{"activation": "swiglu", "layer_scale_init": 0.01, "positions": "learned", "momentum": 0.95, "nesterov": false}
Rows from block 6 of a small sound classifier, named by matrix and row number. Rows with one number within an expert belong to one neuron, the router's apart. Each number is 500 + 50 x the weight over its row's rms, rounded and kept within 0 to 999. All counts start at 0. Numbers have three digits each. After the name is the row's rms in percent of the matrix's.
Before each expert's rows are labels from the 100 clips, of 14976, where the router gives the expert most weight on average: "responds to" is what is common among them. Only what is clearly more common there than usual is listed. The data: single English command words and digits, spoken by a formant synthesiser in many voices. In brackets: how many of the 100.
# router: slot weights (model.blocks.6.mlp.router.weight, 4x192, trained with AdamW), inputs 0-95
# gate: expert gate (model.blocks.6.mlp.gate, 4x96x192), inputs 0-95
# up: expert up (model.blocks.6.mlp.up, 4x96x192), inputs 0-95
# down: expert down (model.blocks.6.mlp.down, 4x192x96, transposed), outputs 0-95

# expert 2
responds to: reverberation (93); voice: child-like voice (80); /ɝ/ (37)
router.2 097:589464452539434427493445447509514542502472529512492532482544532526432519420544548553515448442551515554479443472492476422503510492521449454614529559501445592474537436525450486466592560480467470475482523578488469564584514564495524579446462475559464519396415546526543531460465520519513417473
gate.0 095:507545527466453549564488472440465409522507447423519577499558473613473543455465473502622492443541538499487491498514500497424499374549430514467478556435578537487482523579487696490575468525490518488461591539523514495429516451543316489518554501602561491547467477520493502479511506494482516482
up.0 097:531609505360438580425505475510520508514469418522504563481518498559433552496455515463424562495380504504527510494495501545408395480435467549510524390474515439518528603440558497478462454581527471581453501471531520535613443521470460544478561565479485365500518563490501546475503614544489514490
down.0 088:501574482438511451535508480528469440439436393500513513582528636512503503509465540407668493508617500528527500627488440497531544522511421380462495558516539587489431471476466544537482489478489449404516500458543511487442453613533472463451508479516518498538470525541423458568527530384568513459
gate.1 086:511401508460532532526554469528434480498530519467453433474429465514432486505505557527392529617594535512514524469542506498520485523493609508506424568563396451561514502561472466568494461486553491472516502578500533404469464531516451477505466488459499425492581542526553456486448416518478629558
up.1 095:587539503532517546549528504484587507487549459533503530572497500557438447552533543449461426522432502430441441509480550476555422525504569590573402562530403418528628482515502473562460503536498500471557462539425480570513498432475488534490518588550475434497583538506483451500473480512479555444
down.1 097:507544534484518400471520471530625490548572557436470356502582531514445534505503473527444553508551506438458479525496546499449414520450539465557504442562565630514518456527482473511452475501473620486523492447412573508540491526536513542434476470465546531510531531533441531457487521536599334423
gate.2 103:543577443551483498454535544444506488506418445565572446495488545494445449511449519518492528480393373587576491594513490480480537446515474474528468489451571436498519498474460547506521450506481545552453421543425528513419550458511433430496441488504467506555571471557473499559574492507507574560
up.2 109:441523438420453557507581564498430543473518397556571548542448506469513575514521465447577379489427509439562570508456539509569435549432473544466570606581513518540502585435411404498510539522557439492592466437490479444458504562540448562504559543532502524484529466481495501516381408487551499500
down.2 106:511495518532506426487485489543544426463470526507500507580454554435494518505474565549560542493609539563500458566503537494476531447553432585592442482520400559455515511499505486467468465537456511482477539451475490571510586506446561630534511469546532498445519430538614531496564592601545513475
gate.3 111:543526500479598470654515500517425510562482584513521444507571524427460522522588497511512522416541501549506558501562517416405457494485475495523501623426441476557591512526480423575521454409490461486514494435566577593485545499585396417515450557463479387448461494453421501443476606448607515444
up.3 105:482499536483517484370432465579530533488491445585528482430459469473533476503448537498434477439546536556498521409505562508514524509531539516529422441603585549558428545605546577486496443497544491435510470407549403505510466500448574553496456452519486494444472483504474476519495566560544502495
down.3 097:483435544536572491579505481512537476406510540539518679543461585498480494514541374571529479463474498494480496466491474485598513479570575390525499442548435562459511580552541415571572570485525474486477488471457477514544477531482407500512510449472481528452459556424467456429509396421517393489
gate.4 100:546417490503509498457509520406484469497514454491528491430455506479588625473427532451459531446556493576535547449484497590520555570470476530499551357473540518478481498472501607542517467487443420508409599479542542603453527477517402458509527516538510497473377479482500576442541451538553445578
up.4 100:400491499469479571511532528494464556543543636528476436425535489459392564575587533570472477457491609323528466506478486442524486522551466525483462542450432555485522473531574448438498424488497507510410498458497527410506538458535467509509501424557503543485460541545540436516498573456516496459
down.4 101:537475476539481461488525493469546469597634349441482656535476532528498488500506548391516459485483578423519567515501458451404533418531534558411434579503527466530462472563498527511490462472554491480519615538510565540491536482493456583495474534516523503513555363442387464446504542550523452453
gate.5 101:681485478524604492582480566508488404443529452491403447548563422442470511450533591462503528547556438492458538514485357448477499503472538516472525452555441554511456454469452539609604451494462574509490529456477553494610493469551443499495525473487458407508444581459488437402502494462510510473
up.5 101:493453507489444539454596408423511572621534548523455490509506538536458411504464540580483523512520561434547473513438572528510540480460485510531517456513584520538504523425606475478499512515542472474528506582570443485456508513423545394498530489562403592480564439552506492575502520420496540454
down.5 107:476451498440453468557492483477570500523407516483551501556417399369486478486542546461527448452472509472506588493506559508619569565503578409494478410429486517509455502524500484543458553543448469571501469426512510455507548560544517610421521420473509476460555495494421485478538494526391475400
gate.6 109:597537504460530519443684501505538470488541503540486602512445464485502491503492420550442552501371559605457550555488595489495540483506523526410433379526506575508514495505564427553465535507537488421467446505437460435450476415481441485487434471518554444477555587483494471488558509517413445451
up.6 108:492476495495525499561284487474530501455444459473490348487537538508509590503545562483484478582620510481560546516542462464482568564491487445557424522446526450511476559490448569524463470496506501587507544529542472552551462515513593587501542558453537550484528419472451544359514547482550509562
down.6 112:532510438584507550482540431531435478445691435483535440496548497540519511505490533467529488497381515513488466553511544505636540479524568425524520501488574507488519474503544504500548518503487523622457452458471544461450455537504421511291494511494485498510494546446539408559540566476565466529
gate.7 103:479476498464552451509442576487484538468458565459489548529542398501537565540518566508574510543523412566469573495464467356498507574474500550578559489562478458466524453523559502449588473492410495482440601621506564448502485432447453465539453441553434510465471647467525489474405559558520470446
up.7 105:470533510443550501515436474495510504474475527469521560529548389564502536499516536531526528554503474559514526472485480401463470588486488460592515424565415476413561447482470528393618529546477531496504720561494561481444472479442445517519439451578487434504532633481604490505472611519466584468
down.7 102:488407483513512513470468503561576531492418410504502439512492517487524498491494469523408454499423529562508377379506536520548441454466574514594486586448537593494497519477472527539493528500509525373487361539487512477571558648551494531502477428464489497497468487488484500410475453542496440657
gate.8 109:515507508488430487602388577521526483557568546551514390414503582466498554485504571507419540483364548470486509511508413458498381542550542519589513433556560473537597499515457441490413493443514495450583479452580502522602446437448404588469483547500518459458476577439514584536513484538530439516
up.8 104:491465486488507533407555471570519597469447481415468585554459447438477486595468454551561459482594373394494497441507571524523627506426521462467440550436475505527470509538545516479459526550502529542390561477468479437482573559513471426546541495446519482549542494537457452460541469606493616476
down.8 108:497562482498459485538492427487563494552473524549508454431458478501429535493482452506469524497457472475499509557529458505526550472484488459415478521535460580478560441516515467541514474531523602531504556476455595553464502659511489473573478497499465482560525507478513440513568535407482663568
gate.9 094:527454544570544325538491485495475451474489448507435479466501517429460463434500545468462516488493432487458504527530447540515458552477527509542466474561441530573513565551406526430424487520515467478562454543480467558544551537485604519492414556506387484512467449469547576363470390603527524527
up.9 092:522519456438558593461498452492619557541540537424551491536456502494470586541446402475423456487496612528558455492486543490530449591541498521511505508433523478432475439503511501551466486511472497543501542454584488468536496469518458607559466427458495521416510590512427520525535603475511485522
down.9 101:482493474571557509508505520494488389605601576477511460491471537479499502498482513421470594489530444468492496559461554478643496507480541621526469537458450527530504522522503532458438516500517487471494524527642410515528566498446628499458509538496451522521553580500529520548483457474533449478
gate.10 080:524446566518484533470486509494557489495610465468483466535444465460465471525524555488418489484539545461440402557549393469417475487492488630616484483401474509541489512567504364541502415529377484505511587450530495527503450488424467488474562558523501521438527483454422502439529475527476517604
up.10 086:482448450510411495490504486510551386425544495559472424536541444562405448470537544548486451475484493557468473484517497457535464459546601552513492553546500522498515582632529518423612486571388445408581528501525485573479463460536504430576529490557518480455526497508560573576454469468591517505
down.10 082:526625482543531463498466470522462610431471506546493469529535379572492505512530467551521521520468430481507543410529576517500507442498440551557488433478352473484546445447550458480424605527527522462518516534688412459540503447567559544492477481455489480445472530500467479407433597515597566473

# expert 1
responds to: mains hum (81); voice: child-like voice (51)
router.1 094:480455443406418425409421460543513495482444550491588465372502513575488518478557562492508472453580510576484553510468459458557532522459499562486527608499547536577477524512608510551557524453594540508552557496556516441429523566567511545444477499500508442515520573448516428537422552585443450459
gate.0 102:561477492484534449537513477463470511516512504485498565572518594601453396579498396453574490471511516446432472522447480503461631510570439487432510468439459462509408528453556464454550480440465554547444457550521437443473537473487546508440467629473508500475547513528462528496496458584518391517
up.0 098:533480421560517533405480497443470485529556544474470500549561487583462586523472455499503539537503524518455487567463511412462514497498436471479488422513554436505460438562440513528545521474600553422558525565484505484562578496382491495494449563406544515543524550476447459466472649472513482601
down.0 105:520468446440518449553502431531409485611501465540501468516447420432493558512442467477505508504459540480499558527509525502432417426524479545447501495483420562500518502485499545467525496490549391473502579515619441491412526533463459534496495523500504518447531548466389532400513502565430461578
gate.1 099:498540353482501408557452471497329496472486446513517476483532499432456496466525448595420481532495523489533551484501451447492558451537457552489435527344478511478470477498470631461511528464396508512519555534446501519496527506476497433444454590505493567511470419495491595566545580556501496525
up.1 099:439525638500566541448488530509598546502497550480497488488438516644536515513500570409553522466538445494488475470496535519489446533440550470466611464616518469544507532550504415487498484454632494529525447434545538445501526438497517567564539453499543442503498558490531472471479493519527473458
down.1 103:507393485509503539543483531532505527562500576473474327487539548497516531511506613471539461503551483533488531315493487505459546459542483542440513545536552568467548522516501460502482442481482434602503570541490510431448526427528504337462478512504525482527466473522491422366522443491570583633
gate.2 096:527525528474623556486471495413557478592462478429541421550540551493461478506524411530449468443588455509486494479571463417503469523517438500576452442483447471533588472533492482534489487530378506548449590434518535518544477449541485463485448532466555529420490571411435495521504570444457591491
up.2 088:477449521457493490509476628574435497506536468548562460498473435570464505416467518463520605447532483503450440496512493470531487441531490399466587521440526418497525370564493529496532504466465420441499554492479490509427526452461584577450527425529553564513477455536432489564490522547579550534
down.2 099:527500488533516507563483448536445393495620562589535477486472481539490504518533448434370530502470505503463517457468533491486523464522454590492498494528662524513481622463506571564462447503516487459500546487461538494435509591494458482504483478449517484622526407538479475553519377532497517459
gate.3 103:504535519508584542442533484461400478517546521513552564522478423496515390448527410567529485467481476417466508514552481493514692503532551517566500579643512516520565473526491459505504398555500495463520600505500521501508440472477596506479569424464417351476517483435498453432482476549600495522
up.3 102:501536506489568528398544471443435515510518520500539499578483444484496468448525466601564483430471476401499484507522466521507673472501558487509545620574509568502542459548488458505514390539537476500523542529479496453516488528463613504504634467437385396499500524502485496483476442560588511513
down.3 104:482500483415461544475512474454572447588459534470482520529538513490486536498496463472492482496468526507514406424494523492520516438485506428444459493541430598499490481540504503571470448521508485578495495456357669580448492434482560534588492478502502508530472514495548592483493625435491527639
gate.4 097:534539523481523486475437548486539570505486480512530490509451582486494480539487558513530554577417455496582499494585440518523623379485464501612539474441516480391625488527456510510492505482545438476468498469495513555528485574501506497421501572482512414540526437528429508425499418434526444496
up.4 100:490412404432556585534507495506473507482477426500508462558495499535431452480512448480390500508433484469619527458485485404430443528451474538625457377437529543427483608401503580476437471471480538558556604470515503478552488490547552530472481564467529563509463493534504541552513436489543501581
down.4 094:457529460389550443495506518507473601478584439534405391430393429448418486487471448612521523549567469468489497413486507506402422533548524554560571539479510455520455432474487532448498472463553553470476463437515469581514453482480598514407490433475498494483495525482511504424559554477525522630
gate.5 093:564459493577505506569462490586505528470491485461541538514568423466527528472575518408511457560572500465502534531517552523593577481514561490454527414462478490497529602544528598453507549521547532420407612473544519571489538559503463544489379442452430527551583531527443452526431542488499500551
up.5 094:496432537504395531500550468441516471593489579512492437528473627464452421540486459468426524457432443529463533481535492458507461538497488503593481522535516560492462400506499429483500488378546464531576450421529485448427551400462420559473555472510571526479474511503572447426456482521450538479
down.5 098:535516485514526495488490450566447525426547511467556533529569435534437452487470396462532578436427501503519457563454465494508490523525485336484539449482584469533533403524513499492472525509536437395529564494521479475624524524552483496480471440498476446448489483509553440542542483454511497537
gate.6 096:584537522496540455459502533482594554560478459492458527474461564455529543414555465566478536450484581438464429501487488547434572599531544555506481491548517540489456503516483623526440486486593454491440472522522489402464528477405480542462493531371515499406449480485520511475580572536491472457
up.6 097:602528418520516522510495491521383502556506563562551513519586458525552478458543549469515484449484603546429476542528478479510477485511402455542526475438364505556496501516556449438507477449517587523540442481491484526455499544498508424558418462485505598478461548501505486603431500490519559476
down.6 097:480546462530466467406519551521531461494444419472520389470623523546518465503508523466497525493594526549510558566483446498490480554456397421507545444441473439486461491503454440445490587498472565580503559569391401495454453426494493460582509555441479461507485491534475445464530498418522512509
gate.7 097:592422567510522437452474508527507543457542480511544562517508544568637529565402556523391453462535498544497574474487500470482532490518412552529403579527507442506535551419611481400448503466529504499545553565410558494543495539423425476493504486456470456457471449399421597576506458446480516523
up.7 096:472516471624473524548492499533520409494467542599447512448479429378477524543570495502521470536436450460534358544523533534517449483440610454539620449541480431505488476571555469473475500528555438533471490497486433499531495521551491510518476509583473412570439569569500459496539490535477493460
down.7 094:505551514540487500489508429500431464407561498497515678541547578582481498504538464550442550540466544483492436513504489519500468503485501508396528483631491480514489513544489487463567456460496470411478576418444446577526565408564449478425479493584546473486547479465428538501471457536534432467
gate.8 101:653552454512475449518487444574525432463520452474478505504529383524544597483523493585560527516466498471456546507530453470464440536475446519451479571516498524384543441530490449532567531527517513609495542407529496464622482463559457568474486501482535518468431404476524485463494500434543408532
up.8 088:435433461472594548513491537432494632495431504475471478542496597558464466480501458452465484434537491535526468553561522516514502420522465509606543475546462442605428497513579507430397519496476539411586547499456489513420543490406510404555505429483472364528437542518544521483495513523443559481
down.8 100:461572504489501498434510500506552548540522560575485458447547489516499517483589558565518513504549461555495430457527523450542488483531436514502513603407436507530542529457530490438481469512451496405486414516520465462510499513389643574420464483446532480499608457531520499488531573488415560444
gate.9 110:492526492464570561572533481463487562534491481526493576515487491459483520429488545517529542482396528532420461483503468410621623565460484505518443511563400589556464439699461502458486484423520509490387612543501503482586529549453524401561508521446638443542456550530498497500554502416520441399
up.9 115:445525518470561556597504420482537607548464495504449489590477509512454567470543594522545544515460487503501487442475440409560614507486512433514461521548430553509515428693553488461494475487536513482368594460511489531564512545437529452541491543452633433558491569485521463516577508438483455369
down.9 110:483562528465527445519488524494534510631427418489480432487437463478532480494491579514561557529501535506511493558475502498551556508511393576505530480462545366489490457483509474514457451491521476463509573529590553495536462461651519487524499441479510483542543478466549601468457564455511542610
gate.10 096:513525487412458536561378487475533552502500442518509500531544534458469463494515505535444630522645610575492464597461468485575461493540409444501468519501571483482466399475511516436483432431619505563573512442491453447434461489541515517535565473545470431548567506486466472503523556479538529587
up.10 100:456522544399497525514498570505540398483500487501570373482545460448486430506536554488514493512526491487448428647472427437531505485538501486490447464557564406522373452466509555498622442467468488465566544517526462479457490531515473540545522456601511554532509568439451462443502515461521485541
down.10 096:464497540486512448476446508516535603478554577487536460512496489569463507506496492463479566490385512439511495469501447489577488507466379471517541550492596485545473530465518519374556433519416367464498560457528486556530461509519450580505477413539522500433530486455449514483424691499504561487

# expert 3
responds to: quiet level (70); voice: low voice (64); /s/ (62); /tʃ/ (28)
router.3 096:583560502410495443605439506592559644492548559453528481423582491548534402489491502471515439428527481493547496536549424425501496504443475554406500577479474455552538534450469515540590528404547567516484511530511475563494468522526445545496425437431526466519538568420430505504454538422477573543
gate.0 105:461530567462481555490539531490512418502503482485556446576498453415536624545471540492456495592466385471600549426586488434489478515494508473412482487458506534574531448494460525443574459442508522476581450606518497452640571502450510413485561451376503563411542516449436499496501471488477555574
up.0 102:508537458449421457530471483467474465551490439397485469533382484585481490550487613489515466546448477501521547548583504505475514553494556475504462520405529445516567436487514571462527504476570655467486470572525433416529521522504540429361537473471543502512534491465516413425625530503527421594
down.0 102:495506511547468449503493533479478440588454434553497487490535523349456482506490440532558454485525508512496452536507483497458568463471510410549514571452648552566552517453475516542541501474524552486507520513512450504441499498578580409372526459524452504541500504436460403549508505472480385591
gate.1 114:485538571537397486561430497493490466552453528538541496513491454414587489498387508485515483405413548482506413490545440584461513497513498618517506402500433503474495513499453584493552543479495531539485449452463506443540420466534513480454500443570503502505477492452365477534480552461665571527
up.1 097:482569553498447470487435442536552462556490502525536526513539443457554453470464527521499452448458497379519444511531530572493506471607499528452475513454519510492491515437441579493528560395434519446526457501478502422482417570516517580456530426523412429548517538451423541477556494426645529545
down.1 107:505473535604520487443529419514447470467427576504490542515559491442515517500494550510479498474428531489528487401472502527457481499461418518500502380526416432551460487492502454467441518521460458530503460513472449461394456504524448524451480449450492497558569495445619541430465473582459497568
gate.2 097:481527501522533512486472528386495529508486483451547433598419540512462472507480531451532519502582436476510501463515544564562534422580448528466516542547506496476522555517417532515675526494525422536483441535569522469586451545486577501512486527547568508655446535484521529451494595420546451506
up.2 103:434617552515506440531457440492474482513472409560576549435446540503540436514461529515442473538465490527493525478520499463485510465425498482488496504488479397527604484404559584464468458618535628585557475536532491558399561520561483503545558489467330505390589368494522501537440465536366546484
down.2 099:521366494526530529516522428476493523578555476504535477538569457473515486503495627550577469446463518430523451460510452489366592568443504442586495470525504492487530516496522455485600510525552476412525444475410556520586561565535493594559481478474519492489517505523518465492467505514519396506
gate.3 097:468449534520442507528502560456536434558447498395507577495502464473515453381537559459381492461466573435531559515564470535480600452490560464526524520475499528474422457544540543533504482499395580453435387484470450579364383523509548497477474505552446558507490533503500451458530510526431658592
up.3 106:445479486391506378487447451522552565443549485561542450489460532464474548516538536464528450541530390569556556434504535470528473495504496536515477378571504466561557416617486501483568444484524434593527458467423495389603561424485547523564517564438528467483524492497487485430493501529463456367
down.3 106:482483507473501529462451473465466510510639655377445522549590486503496465504473503559499474512457476566540542589511506489442546498511581453413499502538468423485515536442478465485438528444556529432492425494392518566532518561521452448570511482500469559431456477515534420472538482538531580515
gate.4 096:568438480504493463487461477438499571508542448531437520555516478475510495508465533510567504515482467429570535523530473545491499551456483445515486461494509550511462582529490555464423561514496563613428494434474530498586518560528480587486442590502530418443430462457486522465575511562507463528
up.4 094:483540546495542536546505536588515467465498474524528571546542540439392465438457476532419491513535584506443529503457498467501419456498505534411516377465526479433468404557468501508450489531545557428569459554580430659384525468538489499514537553521504605438544581525547526529433484482457555444
down.4 105:541481471478387513516465587532536495585416591538512640495525479547516509482444440484490618501478423451496547478508539499504445530548384474513516293588534477496531522471531544444539519471537488383539479492414362508512487461408506422539483518520527473521535483429578333480477601555493525545
gate.5 110:473380537402480557458529443456519519565519456479536471430466583532460553453513564448513511418488432529554558539483476434477509500429523491448494505476485532546421539561414402519552458485434538496533576499519541495469540499479469562566441449558551492517499529550489424537417563535446522514
up.5 097:526413521443462533497552450468513521577534503500478444407513499508474599469543575499532507466506427528518531521458460454488570482421528514430526519493513509581427501539403501510546418505454538499523529437522574512503562476478454573534438467588523492498517561508485472552386540562469539525
down.5 102:494523496462488505512505520499551452376458451555485506463497517461461484508497536481545522519595469383489482482517528464533543462471497451429536552413381528505472510494507483640498569450476474417512517558482512515533544541494485569488503523515521543484453509594495511541510478434446419558
gate.6 096:394522535472532570441478488558479471492467534533455525534612494405569488533540499545408512526561478467588466557447511444495503525492454495513485531545520442540484493473464414599527491518602449550494486487503454397484586491483604432548465474558540462566555557448433545544475531547567481519
up.6 089:524550432442454381458463450615486398471474421577515472474600568468482435548596511520576491482427505481477453495476522446463449542407430529511563473538432453542541432508515326591452477499499469544432513430451530457494473482557508456479464557503592592525529528545463522458498465458575591485
down.6 086:448512526499433465489495518495583518513583535523530437544547436543513538508488517494526488491462520469488528465532552509639461592556565542569476535580483446494385578458534541564393528493535487522507517442562513443403490557522451521355484445558522466525506441495498384513526476513456554421
gate.7 105:618552469475500470495409510526505538421570453564499455566436424460523541528508482486431533514471509523498452505593628484459538529554499412539614525458492466516548607560455459515506493553477409465415449555352436565365561556499562563473481372427422512467454444542481535464514395504473480445
up.7 106:483491413507443580533585573483461496498486486437567472512460561497433530553407547496552463539579417497659490480478525503574589581497519529452434507494487461550469434460514513546468460451430470558526464434535544585554495458497401484521402441546619513507564478422608556409409553518510542507
down.7 100:509576463475511526457511497558557491501502604501522551470469545516515523515510416514445528487484437487494504570513457494695522506518585533555461509404646503494504521474530437516556475469495512467479455480523456458452569643526459522471509502478460494547497522487382540431536591555353417468
gate.8 100:385512481573560555507420517433483487445481507535533530490519552571465488529593512484469540446552453464479496523524449489561599523516414440577439578477493507438555502455494499396398425507446566558511396651531492476556523496525494443527433504519447497501484537523533552480504496504525566426
up.8 099:573555561423612470495496540561536559524539491565459541518473493402465630537532540502492453489565443589511562600516375459468497497470462438425486551624455485517360589575570481471477429481476485520441561553577474541386440542520495520481519508575465482474564535440414430537461526541473476489
down.8 104:468451496450497513606519576536517544481428529516469348523491601439431509499483548461572539459357496467521570569516462522472581426560497482404477486500623416512436446454500514464521483486528630386508581620562553464566509547564558480427504578586520500536546471510460619516474518439515438435
gate.9 095:439452511475494437441407477561516607529536451461485503480437567510519458546494497601509539530448510461555531627442537502490526514504534487598507485509572517490598466541506492529483473480529413571499521509440541509543465500511558548518574426622418462525510539524429534486445424434476517560
up.9 105:513542535550558504575573472516488411519456583517515439554485498456513564545481547424530484482424483557480503403521431459507524499465526504399474486507431397514456609459488546382554539619439560414462429510519504479496539469510527476522438509447557548449474430409553448513496470627476448447
down.9 105:462461486463525524543463472562489426480362620483440504482563466440463468495520558449569569477501466540499491498502433474601414496521542517517559477432469469464543524488484472400445462525536513463498491509525459441473538445385379481480507437480483518513460470435525471520505509553505441488
gate.10 096:471513518492458512358504566517563571497539436529511522539385474581404507540458496529518508496488496619460570568537433558455578598519450493587520503500576504533415457573530460567501514488415428544441402503437586477523494437591446452564502473449451483506526559467507489418529522565569447498
up.10 097:566414480478553481578489457499541378480531555379440465469538538544657452502477560450456526517537485452533442423516536500531472426499536469440423480428495500496571573425400504530574484476543532462536534557476400525414485471424564507467453543538558655435439469561493491497468446488452536551
down.10 106:485547471530477510545565455519496511630437611482480562522504538568490543504561522483513473598439565509504491524512537518451523515580514478524515567542558562462565435426516513560506414497475490511541446533448467447482483433481454534522487502478475523479585477480429438461503551531572653467

# expert 0
responds to: /m/ (52); /ɑ/ (42); /j/ (36); /u/ (36)
router.0 112:542523524470415520515436451522524580469462537528507498383548538592499507450436548497525453444525495620483466488487539507496546500505502542542415561456515611540524521629480610440495572431542545398454522488545506552522494618452486523496480516429563511443428564479514488435542530541521412474
gate.0 100:502489539515507473553582541489556409451483528526465555436494545490463426519466483528456473565519470494440546628573467605593484473542498527463550570472417551467428456648539499453439470485480510503459569531534575514410449535577476415552468517488404467530429562479491464434508423480554511589
up.0 099:470472429469461436440463438498380474544584480512580514511449486535498464479527476466539524414524593557546453467468491413494496549421499517428454483531571505541505544446471417507572503528496455525470558432621497590590563464431590494495527517534504605461535500531486598592491520531421411450
down.0 104:483444485477541505447495460460417492592494525454521611522428471455469511505499391476444491521545530493485466454492498497585433561508427439540492565529475334529486516477480468493458440482526535524513552403509599505433575547559604431511481493528515480514588494478490460504491529517525694603
gate.1 096:528566548588542457484515490554425541513521494477548464551525496510587506523488465479462484529491509471374391494564526470547511473588450586472550520475629525525534570471608396549419439477531520434450599463459478491466518476485406450485501427410498489512447460466497554482404509552494471490
up.1 099:452465364492459423515566624543526447460521510438508385456441612496532510566559544506478483459470430508481527451551433498498529474549444635502508550466542604459539537448605509572433584458506452491502487583461458473538556470582545550440527542551525543531519465466519467473539535467509531532
down.1 097:553484552583462451535504521490518446495489483571513550536486531459573469508488564551414570558531480432496525522496549520559492541541521431484440491417487439466476465454492488565485526533497270447490542556428496522451505460545480437448488539521523493527561448521591570506542491566494567516
gate.2 105:536464522647444555507487527452592592511515487483499518527496504452484506427406472564487500504493500610449460544499503482498413407432510406494530602521578473560505430590481384421394425508494503521508413578512503485450532503566501557477502429544475639544584480500559548400545402573453471492
up.2 102:495559466545408573521485483486474535493455479468498578437406482499527473485431509556526535468508414647426571510488499452483384427523562426548590573527484503586508484537493418449420475559512537567460443588519584454496503493450448565569467377461473549555534540523593559511475461514455516484
down.2 105:530532480511486513514536402503450439424492466465509451525361448573557453499537443479563437480518507464484413516494488488574560516507407476573484405450484454523417556488485504504503489516520410487521509593465614499598351396515564507517495558493491492527533498431616544494505471485524473562
gate.3 106:508576532596583576529351558566566533459424526553510509461494441511481576430482465490504452521464483444432468475504481478474392524501481521466404514480425446585579518548435414539470525465473399583499457464508473547453450428457484601426479524477433494528529582561438582425539555558524499530
up.3 102:492460579453526401566509530418507514481501416469550500523569507419486503553520465464522528489496465513602567419512537475481560442506540428492515509492497495476451493510457529543517532450501444435605474517505440521589565525493414566520472397595575508550463438473492481530508417492469544449
down.3 102:498544520482498483495454547520497500570493544492509516488442571456512471483447446513517520502470390540466443502517611493482526495531426465533511491597352458510442534498464512552491389482468526529491526518503384541509490440529415442522505482499473498568540541529486549534510513460610447404
gate.4 102:462462442408552471532492562537417441476424488562448495557479470542564460546507446539431515463438459488541552430474446529538500393588524428517465480579516480464563447485519408518550480506544468559480552386436452515520517507413500566465501491472517468538528438505466468497508506513518391523
up.4 096:535519519517518532545568562456530461509511458531551569474477630458460516426526487446479502533529526445435519522454550479507555505557490592443517498431420461608427546438617596445483510514514497482516427592625485490507468489602370531501501544463526486464465438494634533449561483533501522568
down.4 100:487463469529590545455477565521510506458491441518483503486508476514466543498475432599502504565562549494486503491530431517470625558519541360521539477529545542492441466539509480633461519515467441532481498440336494512567528453580529569553496436460499517441434498512454534577472431551386482588
gate.5 095:503458527440471429631434555485504454558519531424591495542465522581471447495532587529510508446430416495583413546485499474433422503544570463485491515548553474468478527492576437536575517384456381479464468468540514491481493442473525480466546471481546493550522476508491561471491526491608546602
up.5 094:468482473465525460371580415554556549494448571483538472496475515528542501502558475416523520512537571550376590469455428379453558520500437506483430471406487571512497513459480522460524507529533480425482552556472439509513546550495492349527513486511489486481462548420522511432524542524557508511
down.5 104:503513524429524472466473498524511545565545458515504459516535467559484536498508491580461508491522536501521357485520553493606436522575418517508527541533506406510514481489487537612441434473523516469511621552536537492522532462483540393544493478454459514511472510419530492512520542509552460494
gate.6 096:503492513417511375485488453439460586507560496567587546483448433561482492469545473580457500540570464486485560551521557397523441489487465507480465382467582474487466469410487465446402487476591502536509510501613498480532439515471497538518469397487470429491470514414502532557504521485506513503
up.6 102:488500486569513547534449462559493441538442580456484477444424457401426494422451577569340510438508499589568348446521529563408508476530555524564499502446492523513519473541553462540512459507535552479509499512504517513531407461544459512508476565404553525629502536571479492512458441578513548418
down.6 093:486635473498465460533516669518506355578517449563513541467525459504519474505521545451446482467540462541499474442456547500543575536529477514404445488561561462545471380525513633450504528482510438542525443514528521523490503564468535464595490527465482484486425477444454461515578504499491648427
gate.7 090:496500465625540507462387499580501498508537367564615512524485551481495483468649475490550574542479579453475528568513552478604490527429539504497513447424558524462443518466561498478566484425505585537516426456535458584529532503509489412452509511588444395565527456467464597475438582463445496418
up.7 101:556543495442492543501491529462497560500517535441498476533528552481544522554443452433505506545505460460438503511440516503520543504364450492511453479544464533506506565479412553549513531592512626434556492436495555463573414442511521480476484500398559542564529552498518535591456508469586492555
down.7 099:483449498436448519499476481452410483524561437524496522368482444551573521486545461495478481509578507528490523477471528500437557513552512456472497422486589500494425487418526497586437563480517564461473568469466523485558456475488520502523508504470527488666399474398492563496469519419536462497
gate.8 099:555491474462539557501463533487418511509454478458486401562383511392515421512456507516531524464522471518516543509484432478421461476506481503553472440421614423559495469499495510547421541460483523489502518413534556517477570514553478430498655570516482445545478422457550495483506496570537560551
up.8 096:573486523481531473555537489519448464500470537466498440516339526421452428582454564512491575506509489475470461592493477535456482421519489584549465484435492438573595505523500555511518522532441528518482504480562505499439599514497484383457476528570484478546438402497571470534574438575502546585
down.8 102:501313517599506442511502508467486521557529388541465571500591495436486461498460456424600566486494548541522481481478526488453491513480589400417464525446487624520504545496492535474542645482549472521500453445534594522528519571471500483589491499495503490536532531484533514560507448524461492553
gate.9 093:496594524473524571529508583483624420490565546556571507461403491484563560493475554458427474508487610494480481503575447567453453527509512533431526438569582496449484456494502454511520457389483449519508438412518464549592615437505493499474510485483498511546504403421429505502458557472530498436
up.9 101:487489393510471455491523642472593504590501541494481546521584414470497463487505589529581472522404526442456495482507487447518341547530511477523472615419600526522421435483491594567525512442449504488412508540516515495484549524492469538573473393450549500513530541500546480504512580550529520497
down.9 098:438551506515476524542503400569478579517416486471517424547549554599473489492497526466534534489434451550515416471553492532442511482503461452449500655473589430530489414560462480525497458472478491485517499417397499470507496533411340618499513507502517534544421494464510455559528511508548366584
gate.10 104:540522442467484566531417515426557478487596456479534516533515498517498470441497479496592461473402539567463601557625380516400511567531552497466493406443577431499541505486486488537515574458527516538515500471620511491558534446463490479553367451403501469495550404514550501454516488382513495640
up.10 104:600499448538545574501401476499546542484553541577445403447517572452518430459482543491532507593493444531509512477543564404497445458480514562599521494417337509430489506454546426501513482488531570526430508502548434527582519492405521498499546557538458544438526470429539467542567449545452483463
down.10 099:525484535431465575496474526527580486548480518480502451548637430456469491500560671461563414514566537483485375500509449490510478457588453521446549474396375515514566554508476559519538458463503474504503543563529435453588338553504443473519513575511461507516495484445581391494413566417461495460